Weights of a small contrastive image-text model.
Model: 64-pixel images, text encoder width 192, text encoder layers 8, text encoder norm rmsnorm, text encoder activation swiglu.
Training: 10800 steps, batches of 256.
Data: trained on drawn human figures in many poses, 195000 training examples.
Rows from block 3 of the image encoder of a small contrastive image-text model, named by matrix and row number. Rows with one number belong to one channel. Each number is 200 + 40 x the weight over its row's rms, rounded and kept within 0 to 999. All counts start at 0.
Before each channel's rows are labels from the 100 images, of 14848, where the channel reaches its highest value: "top examples" is what is common among them. Only what is clearly more common there than usual is listed. The data: drawn human figures in many poses.
# convs0: expand pointwise conv (encoder.blocks.3.convs.0.weight, 120x40x1x1), inputs 0-39
# convs1: depthwise 3x3 conv (encoder.blocks.3.convs.1.weight, 120x1x3x3), a 3x3 kernel
# convs2: project pointwise conv (encoder.blocks.3.convs.2.weight, 40x120x1x1, transposed), outputs 0-39

top examples: red trousers; red top; kicking
convs0.110,206,224,162,193,158,182,198,207,186,138,242,164,273,246,136,185,253,203,221,175,209,205,231,287,267,189,249,157,285,235,188,177,188,266,205,144,163,196,231,221
convs1.110,161,119,135,185,198,191,213,237,218
convs2.110,223,282,176,249,145,234,261,132,173,150,136,221,184,190,138,161,239,199,231,179,190,233,225,171,178,174,117,166,184,198,145,154,138,185,165,216,174,199,214,164

top examples: red trousers; red top
convs0.16,187,221,171,199,167,218,240,204,198,174,232,218,243,263,172,222,300,175,195,241,254,241,174,170,241,217,272,167,242,279,263,182,219,239,182,162,155,196,176,271
convs1.16,218,176,194,281,183,139,235,196,160
convs2.16,245,191,225,176,125,163,168,276,222,190,188,235,223,181,181,170,201,245,191,163,142,210,250,231,162,232,216,270,223,167,140,125,182,190,285,177,223,191,270,182

top examples: brown trousers
convs0.96,140,158,178,207,249,209,208,230,231,260,235,184,186,190,247,254,212,164,151,270,271,176,176,184,203,187,191,142,185,185,191,290,266,199,176,187,206,245,110,223
convs1.96,231,184,245,159,208,156,156,213,127
convs2.96,137,162,194,219,164,222,204,288,227,242,228,217,194,197,185,210,230,184,137,269,199,202,186,189,172,165,249,232,209,214,215,250,280,172,258,169,218,274,111,231

top examples: orange trousers; red trousers
convs0.76,153,246,223,200,138,203,210,236,200,195,152,216,240,250,231,172,173,190,321,100,127,187,220,170,130,195,169,205,196,237,183,183,180,185,182,238,242,179,228,201
convs1.76,145,212,182,150,227,127,171,209,161
convs2.76,244,217,170,147,188,134,126,179,200,121,182,171,138,215,196,190,133,212,197,129,219,188,240,228,161,153,186,198,180,152,178,158,162,240,208,130,145,165,235,168

top examples: red trousers; red top
convs0.107,141,204,159,192,177,296,253,186,182,189,235,116,225,250,146,261,206,188,151,192,259,195,148,206,232,209,184,183,181,192,202,238,223,221,113,220,179,249,186,255
convs1.107,216,263,187,134,142,224,174,167,205
convs2.107,262,215,208,231,143,187,218,230,156,242,192,261,199,142,173,193,213,134,202,153,207,220,224,180,165,198,203,153,199,220,169,143,110,161,205,259,246,137,236,123

top examples: orange trousers
convs0.24,196,217,179,212,230,207,187,222,214,203,274,150,102,235,190,218,261,100,231,313,199,156,236,158,193,223,238,179,192,228,183,167,207,203,180,194,263,204,198,224
convs1.24,212,166,161,181,142,150,196,163,137
convs2.24,205,217,148,183,275,191,168,143,215,155,167,183,159,236,180,272,140,208,167,216,222,201,196,220,211,165,158,142,153,150,214,188,191,272,165,143,105,153,202,192

top examples: yellow trousers; yellow top
convs0.74,266,228,212,244,180,125,181,164,229,184,220,236,146,238,125,154,148,236,158,192,146,178,227,285,199,147,176,225,181,210,162,163,227,195,167,217,217,230,210,122
convs1.74,200,164,150,153,122,162,226,191,210
convs2.74,176,142,265,244,175,143,196,219,207,151,200,277,198,171,157,156,179,225,71,201,211,189,184,208,234,170,194,249,231,198,209,218,224,198,191,201,152,264,142,154

top examples: teal trousers; teal top
convs0.86,113,231,156,174,236,254,210,189,171,223,175,166,208,229,265,221,212,205,311,181,250,217,232,183,164,221,143,171,176,157,195,273,202,158,183,206,182,204,242,270
convs1.86,210,210,192,230,312,221,193,211,208
convs2.86,215,215,129,151,168,198,187,200,201,240,193,159,145,270,209,230,256,199,258,201,251,262,316,237,182,229,210,147,154,185,182,151,147,168,217,191,180,220,227,216

top examples: thin; red trousers
convs0.55,196,233,231,169,109,219,234,200,160,178,259,198,187,218,199,125,238,222,189,181,168,198,167,188,189,290,256,274,264,180,167,214,231,167,232,227,260,171,186,261
convs1.55,233,261,204,174,210,186,157,145,139
convs2.55,237,205,182,206,214,214,199,173,170,204,202,245,190,224,171,156,349,173,243,160,177,177,260,197,231,245,200,210,269,190,207,106,181,189,196,223,207,129,216,177

top examples: hands on hips; blue top; teal top
convs0.23,165,164,218,240,126,195,203,300,192,269,161,256,279,234,204,194,188,205,247,203,184,206,187,163,119,180,233,224,170,240,190,241,245,207,207,214,269,239,167,221
convs1.23,241,235,209,197,206,174,157,122,148
convs2.23,237,170,211,247,137,253,214,235,175,248,201,237,228,161,161,142,247,237,246,149,204,238,213,184,179,230,241,207,238,262,220,247,258,108,224,236,262,205,167,201

top examples: stocky
convs0.38,166,94,234,189,246,195,162,208,273,234,225,194,210,173,253,144,183,182,204,227,192,161,227,210,158,259,209,205,235,168,166,256,226,197,252,188,248,247,197,294
convs1.38,231,266,221,197,183,206,147,154,141
convs2.38,275,222,259,238,200,206,200,179,206,236,201,205,179,175,206,215,222,178,207,221,192,199,300,139,227,254,143,128,165,192,193,124,119,162,180,244,208,183,254,158

top examples: red top; star jump; red trousers
convs0.5,211,138,173,190,261,172,234,204,245,191,188,217,171,243,221,245,183,222,129,251,233,236,134,222,267,173,234,189,182,165,208,228,245,189,305,124,183,174,232,216
convs1.5,158,231,209,262,152,147,167,229,226
convs2.5,247,252,195,271,159,267,266,205,168,212,159,158,261,181,140,209,250,240,217,203,141,283,191,187,217,249,163,213,185,246,220,141,164,171,193,236,218,203,201,157

top examples: star jump
convs0.80,239,269,239,207,203,218,209,206,191,168,189,187,117,171,163,226,143,230,162,284,159,242,157,173,163,192,197,226,102,179,203,171,259,136,235,249,179,178,217,178
convs1.80,209,210,258,168,157,248,142,164,167
convs2.80,232,228,173,210,162,154,157,210,220,182,176,216,120,218,151,239,190,167,201,166,197,209,294,188,153,151,220,197,141,199,158,132,150,163,197,177,200,144,242,110

top examples: red top
convs0.101,251,216,238,224,135,146,182,241,139,224,177,246,216,220,168,156,222,222,238,150,198,252,255,154,177,228,228,253,206,220,249,117,131,173,208,229,210,160,256,167
convs1.101,215,165,154,174,235,242,129,157,218
convs2.101,225,283,170,145,162,131,194,176,197,188,180,224,144,187,166,221,160,171,188,165,219,170,193,172,134,136,145,252,186,120,170,214,193,241,177,167,208,127,228,153

top examples: black trousers; black top
convs0.113,214,243,237,209,136,200,236,206,272,217,219,264,292,185,172,189,153,195,263,185,180,218,174,179,114,152,254,202,181,221,202,182,257,168,290,225,212,219,207,199
convs1.113,231,186,198,263,145,200,259,149,196
convs2.113,185,128,230,139,261,191,133,224,212,217,186,275,210,195,272,147,223,237,200,154,211,154,181,233,218,239,191,187,297,159,225,249,238,191,201,161,204,198,174,255

top examples: red trousers; red top
convs0.72,204,193,166,118,191,195,224,227,191,205,282,156,234,227,117,216,250,217,193,153,234,278,191,261,252,254,244,230,236,216,200,172,186,220,171,190,208,185,283,234
convs1.72,207,128,235,205,134,225,198,145,201
convs2.72,151,159,171,133,219,142,123,221,177,145,177,193,173,189,220,211,210,226,148,151,211,135,184,233,186,214,223,294,238,150,248,194,249,196,193,161,178,140,167,246

top examples: brown trousers
convs0.37,134,153,214,215,224,225,241,238,197,260,253,268,223,237,180,221,238,191,178,236,254,145,158,158,204,186,206,206,222,179,210,250,314,192,204,212,239,232,120,193
convs1.37,203,238,256,204,155,126,177,220,237
convs2.37,168,236,158,251,159,212,254,193,156,223,272,191,164,184,141,227,287,112,160,217,239,179,170,159,198,150,239,188,209,205,167,205,224,183,154,218,244,162,135,168

top examples: blue trousers; star jump
convs0.106,233,124,249,238,235,212,212,197,194,225,152,139,203,181,217,185,165,224,126,232,191,136,199,235,221,128,153,170,180,138,214,276,218,180,266,245,156,248,181,195
convs1.106,196,188,203,248,141,230,152,265,167
convs2.106,225,187,199,238,128,208,181,213,207,180,170,204,253,178,166,111,141,286,196,136,176,267,218,242,200,161,200,240,190,192,210,218,218,114,277,183,183,244,187,187

top examples: green trousers
convs0.75,221,219,191,162,259,245,219,154,245,187,112,266,209,176,213,191,205,204,228,214,191,213,119,189,204,145,87,176,226,189,240,233,264,226,181,189,165,233,145,196
convs1.75,251,267,207,154,129,193,212,198,204
convs2.75,258,234,149,244,193,234,234,144,211,159,90,250,172,256,168,171,212,206,187,144,183,193,213,187,173,124,165,180,200,198,193,201,199,202,138,239,119,204,148,186

top examples: red top; red trousers
convs0.45,217,254,213,194,113,197,157,244,201,196,219,161,164,291,177,249,144,221,114,207,244,201,191,171,204,177,250,229,172,208,220,202,179,268,204,108,162,224,198,208
convs1.45,262,260,199,249,184,182,227,153,166
convs2.45,221,205,152,199,178,199,165,167,133,121,102,243,179,174,207,154,210,170,266,139,214,175,256,204,100,178,198,174,181,239,179,209,169,158,190,218,182,179,245,177

top examples: red trousers; blue trousers; red top
convs0.60,201,150,188,219,218,212,225,163,219,178,226,218,237,234,128,223,235,185,149,222,262,315,197,229,309,218,238,160,216,237,260,193,202,224,221,178,162,151,209,203
convs1.60,181,210,164,242,179,144,248,195,129
convs2.60,240,147,245,207,193,160,177,217,208,232,253,216,253,182,207,151,220,168,192,223,208,162,237,261,271,266,250,115,232,237,171,145,145,181,207,201,276,184,240,215

top examples: yellow trousers; kicking
convs0.27,235,198,214,97,165,184,113,232,181,211,220,162,173,180,172,157,167,222,254,160,188,148,150,245,149,164,202,147,180,190,242,213,247,180,182,228,191,272,151,161
convs1.27,184,158,189,229,271,244,176,150,162
convs2.27,198,262,228,244,180,243,268,172,193,219,159,200,169,188,250,187,238,188,258,207,155,199,204,101,217,256,158,207,190,146,183,145,167,179,150,302,204,192,169,208

top examples: orange trousers; orange top
convs0.89,221,156,214,129,180,118,120,235,130,166,187,223,199,180,207,136,240,219,221,173,202,173,198,174,183,261,273,230,267,235,222,201,196,186,260,150,216,188,218,248
convs1.89,156,189,237,142,198,242,139,193,244
convs2.89,180,213,183,134,173,120,132,213,216,150,212,195,124,218,197,228,209,154,168,197,213,104,211,165,165,194,228,242,224,160,187,172,163,253,180,122,216,132,212,216

top examples: yellow trousers; orange trousers
convs0.51,252,207,206,233,213,207,241,167,212,261,242,193,236,213,209,165,237,238,217,249,173,269,218,265,294,203,193,217,205,239,258,230,239,149,230,277,224,263,189,152
convs1.51,204,175,160,213,153,117,207,169,158
convs2.51,260,205,215,224,246,191,180,131,250,238,233,184,187,277,247,177,171,216,221,263,139,252,219,242,267,174,190,173,168,247,257,193,237,179,186,257,180,265,192,159

top examples: blue top; yellow trousers
convs0.10,229,230,216,224,169,170,152,235,131,205,173,259,244,191,175,199,172,225,274,154,189,241,186,221,219,239,201,223,174,249,275,123,170,141,203,250,235,126,232,165
convs1.10,178,209,175,198,311,224,202,182,206
convs2.10,271,236,148,175,215,141,152,157,213,175,185,197,120,206,186,246,217,162,107,196,176,160,230,214,184,167,158,163,193,174,176,183,182,236,173,144,192,111,227,146

top examples: green trousers; green top
convs0.102,218,158,144,226,230,224,225,199,236,162,158,258,250,203,214,210,168,263,191,147,252,129,110,141,230,173,163,185,271,175,203,228,212,181,189,222,202,116,205,188
convs1.102,159,193,202,224,307,213,200,220,189
convs2.102,282,187,203,235,200,241,201,211,223,131,133,263,214,205,148,202,197,234,245,148,271,156,210,168,222,192,211,189,236,232,200,145,142,187,207,229,181,124,261,145

top examples: brown trousers; black trousers
convs0.94,125,190,193,203,180,228,200,246,257,188,232,171,221,232,215,156,237,189,211,195,174,120,201,207,163,253,191,239,305,169,176,238,254,217,218,181,226,195,215,313
convs1.94,231,276,221,174,172,160,173,146,176
convs2.94,274,273,231,199,154,227,251,219,215,267,239,193,179,236,158,214,240,207,208,175,171,252,213,170,231,196,154,237,198,136,170,97,175,193,185,222,173,244,214,129

top examples: red trousers; red top
convs0.15,218,204,194,165,234,156,189,194,235,173,266,221,198,263,155,226,246,182,132,244,221,195,182,234,272,217,255,206,248,200,160,164,218,270,234,110,178,163,241,255
convs1.15,157,133,189,223,188,175,213,275,228
convs2.15,249,275,190,247,137,228,225,185,177,176,105,168,209,182,136,193,214,238,205,177,142,251,236,189,153,181,115,169,156,192,159,140,176,167,181,230,190,224,192,170

top examples: green trousers
convs0.42,178,257,221,175,147,188,161,249,196,163,148,174,161,220,148,244,107,235,180,170,182,182,173,184,84,185,207,269,159,196,230,199,229,217,197,173,227,137,216,217
convs1.42,235,180,240,288,181,199,209,147,188
convs2.42,233,204,151,205,223,223,212,161,231,276,211,264,188,287,208,183,295,193,269,223,241,228,264,185,254,171,181,123,233,222,169,211,196,167,191,216,202,219,253,179

top examples: grey trousers
convs0.57,139,178,209,209,227,236,194,154,234,128,116,213,240,132,235,175,181,204,210,204,135,144,188,195,147,207,134,197,192,189,209,259,273,208,173,181,181,186,139,263
convs1.57,172,183,204,206,314,197,205,219,199
convs2.57,215,252,157,186,194,217,173,134,114,122,151,103,162,221,164,196,231,213,198,161,142,190,221,232,172,229,232,201,179,198,201,144,179,238,157,197,142,161,200,252

top examples: brown trousers; teal top
convs0.109,174,154,152,246,202,172,201,214,232,241,267,124,180,209,235,205,221,170,213,249,231,181,209,108,262,157,253,184,177,189,235,222,217,133,240,240,266,199,142,222
convs1.109,171,140,168,164,130,171,209,166,174
convs2.109,131,174,149,186,229,210,183,204,136,210,226,149,165,245,207,271,252,161,183,221,237,230,180,177,223,198,297,203,181,198,266,211,251,203,167,242,167,162,114,220

top examples: teal trousers; teal top
convs0.22,203,136,229,182,254,218,186,188,215,227,190,202,203,174,209,148,234,183,247,223,230,198,208,218,208,161,145,107,231,145,244,276,257,150,228,236,152,296,182,178
convs1.22,226,219,142,120,194,229,248,179,194
convs2.22,199,216,132,238,171,232,232,123,157,164,146,231,229,152,121,135,268,201,156,144,205,219,192,232,161,182,178,167,229,258,195,225,181,176,137,178,156,224,173,196

top examples: red top; red trousers
convs0.66,184,198,224,117,146,203,192,254,135,187,180,153,163,185,211,245,132,200,207,170,235,187,144,165,155,224,212,251,195,97,226,220,184,228,254,148,170,191,179,257
convs1.66,165,153,197,193,125,212,190,129,210
convs2.66,186,204,217,106,160,212,221,268,154,226,197,143,178,173,254,241,181,188,188,161,239,196,131,160,136,245,206,225,208,114,169,215,163,241,230,153,172,190,169,250

top examples: black trousers; kicking; white trousers
convs0.3,220,219,186,132,281,258,227,199,260,270,212,188,189,205,252,198,209,230,228,217,206,198,137,180,197,148,135,187,234,176,200,262,281,208,208,204,152,288,189,211
convs1.3,232,214,246,161,150,147,218,258,224
convs2.3,262,254,167,177,195,263,265,207,238,266,230,204,168,312,196,209,261,181,248,204,219,256,217,158,237,157,193,201,232,146,227,201,203,234,197,211,150,237,165,173

top examples: teal trousers; teal top
convs0.70,110,143,211,238,262,205,177,193,216,188,197,156,223,179,175,252,187,212,245,231,231,231,285,230,245,217,188,191,149,159,297,217,240,132,227,226,190,198,244,217
convs1.70,171,160,202,168,113,196,173,150,203
convs2.70,166,207,220,171,271,232,237,214,190,247,221,139,215,234,179,296,192,223,227,216,250,293,249,238,208,227,162,214,145,204,269,210,208,202,198,215,163,241,277,181

top examples: black trousers; red trousers
convs0.44,199,190,210,156,170,196,153,224,268,205,310,166,206,249,140,201,198,207,161,211,223,168,213,277,202,251,246,221,227,223,190,205,240,246,199,105,226,213,265,216
convs1.44,197,259,238,195,207,217,155,146,136
convs2.44,249,220,177,235,139,187,190,153,154,157,132,229,169,176,156,217,173,196,139,139,198,220,229,156,151,168,172,181,133,165,164,141,158,161,178,235,151,163,194,133